{
  "image_size": 64,
  "tokenizer": "word",
  "encoder_norm": "batchnorm",
  "encoder_activation": "relu",
  "encoder_stem": "single",
  "text_encoder_activation": "swiglu",
  "text_encoder_mlp_ratio": 3,
  "residual_init": "none",
  "max_precond_dim": 1024,
  "one_sided": false,
  "steps": 8500,
  "batch_size": 256,
  "lr_schedule": "cosine_restarts",
  "warmup_steps": 420
}
Rows from block 5 of the image encoder of a small contrastive image-text model, named by matrix and row number. Each number is 500 + 40 x the weight over its row's rms, rounded and kept within 0 to 999. All counts start at 0. Numbers have three digits each. After the name is the row's rms in percent of the matrix's.
Before each channel's rows are labels from the 100 images, of 14848, where the channel reaches its highest value: "peak at" is the part of the image that holds the peak; "responds to" is what is common among them. Only what is clearly more common there than usual is listed. The data: drawn small creatures on textured ground.
# conv: 3x3 conv (encoder.blocks.5.conv.weight, 96x96x3x3, each kernel summed), inputs 0-95

peak at: centre
responds to: striped; red; spider
conv.46 102:579477491536483522455535508515534408484420505540485452470505508553511529482484521476498521538480433509466526468495482515524431426438518507473464484561482489546437512494459542546485493442467474510533646491420557493530565510570498519510506489514479513488378510504440466496514483521522519487

peak at: centre
responds to: teal
conv.8 104:506523524510480352484502463490501474510476488505542494433487484358525334486522508495538493525443473536472497537469505525509599478487548465548516544528546413550454493500506491481508491494503504486575455558501515470485490470544511515532487548521506476522469500527528524477493512494522505518

peak at: centre
responds to: plain; turtle; orange
conv.86 097:463505460487502514490486481516462518494508476570490452515520449479416472511515478493495505500541491451544568519556436527533550438486534575480535510529509581435551496518556582578483459484505422467560524505482533492495556503545530506523432447495563512469489468409469509457433501442450505432

peak at: centre
responds to: spotted; red; turtle
conv.80 092:520577533466596546515475406471488529529439500496455489466498498499521446481404527496493448491490470515515499496429490547490542507503521539430546495502509559488499531465429500485447537490427507524451546439493530501537434503581520468457499523491513428505485435512490540610461468488459552476

peak at: centre
responds to: striped; butterfly; orange
conv.91 111:488529529510542453520533477510406540421527424471494496549529451500521511496494576552524491471539465485499396516492471516485511467410529471543442481591528485450438520444488550500465499519515451574522468559466511570460566440498500452482526494443544524479509452505530471521507517537525469560

peak at: bottom centre; centre
responds to: scaly; pink; spider
conv.21 088:491574563477507444463544512446551472444507526490567426494468454527458548580498498495466532467512529515504516403501493466514487538468515444478518536506538507504504596522472483556495477502433451515505511428530467435394497519453450463471520461547471539476487468537490473485543554532472421455

peak at: middle right; centre
responds to: dotted; butterfly; orange
conv.58 116:560515464557538522460509471547534470477557501509501503489474595491504524427525444540479463488438432520480452496494503494470457533510594515448581576464529506538575506503475431485546449446425473564507487497479473518485420565485499518446507528483582506487499477450466505552562474511478527505

peak at: centre
responds to: dotted; spotted; spider
conv.85 085:520502517506499412496550538577544556478450544431471538440478531541566503470521552519512474509505526495484556513551440502501479425493511443533464498478479488530483530513548472498490482441486406466502505529528552477518511493536478466546480505570472455445427505528571535441416479442445542580

peak at: centre
responds to: striped; turtle; crab
conv.4 112:431518520485566472500443467479485517414471511519487565505496521539446480487522520496514504508471527457473454501519473505480493487518464454519495505530544489474562437462463502455415547595527397505461544525455509457486503549521437463538472489422530533477586490468508516487447541619545487454

peak at: centre
responds to: green; striped; spider
conv.11 102:490552533557503493506496525529484478510456546526477494560470511464435600463465456492509496500444460438339505539491540503519532451523487454478503446507465540563497525468405561462421519470497516468499433579489484477519495489558486471569492508466511529510524501535495510439520525460543479513

peak at: centre
responds to: dotted; orange; crab
conv.12 108:477519524440465485443522505459529517484509463513480571475504468471538525535491508503483533572564414481493465457592435486512504488452547554527503519487531448528551484438523498495467468417512433509533474510497508534459543439565486516527497477531438450455467612408519461553494435504513484532

peak at: centre
responds to: dotted; jellyfish; yellow
conv.5 104:542478410551482526502514547548507557498440454523409494513532531497529486497518525484504485538526369514489523545493408480576535519489468505466524501512483451544436430501423517483540517547473484484483468521512527517485537405514455514513537486452478536523522591445497560485439501469515518452

peak at: centre
responds to: dragonfly; plain; orange
conv.67 107:533514475551526534457497479490456493436520432490500634486503457495545517488525531515416472470466526504456406486469432528453475464480526514462455478551500467486519509455493493584509478482492420648491490511490494485493541485557526528515475548484484453450519484485560507445459457480541494508

peak at: centre
responds to: jellyfish
conv.45 094:456450495512428514493514492547461513508459476558478531447502499534471487510452499487580478482577495472473487556505424479505449432485462446490434500504520483515338480516489460607410492477509445585504483455495493493453527471500515473539498494475480486544497534459473525441516493547523478469

peak at: centre
responds to: teal; yellow
conv.33 108:553544504538513478439556466524494513478540491524515500507498486266452386488513507482497522520475543502403458500512536527575483499472499519488500500494499504529561526507482470504528507457516491505553534555508492494476502486535533441555526541543462533500540495524485496501473525539532510522

peak at: middle right
responds to: dotted; starfish; yellow
conv.18 098:517520503532532466481524524466527463540465534522462415507442581497478511508494452500516489367451463510538504463459474519417487468549494474458527513454491500469455486551452462438493548552531590536485505501471444509474535555478527552517460551510551489472520432536536506523611489497521522562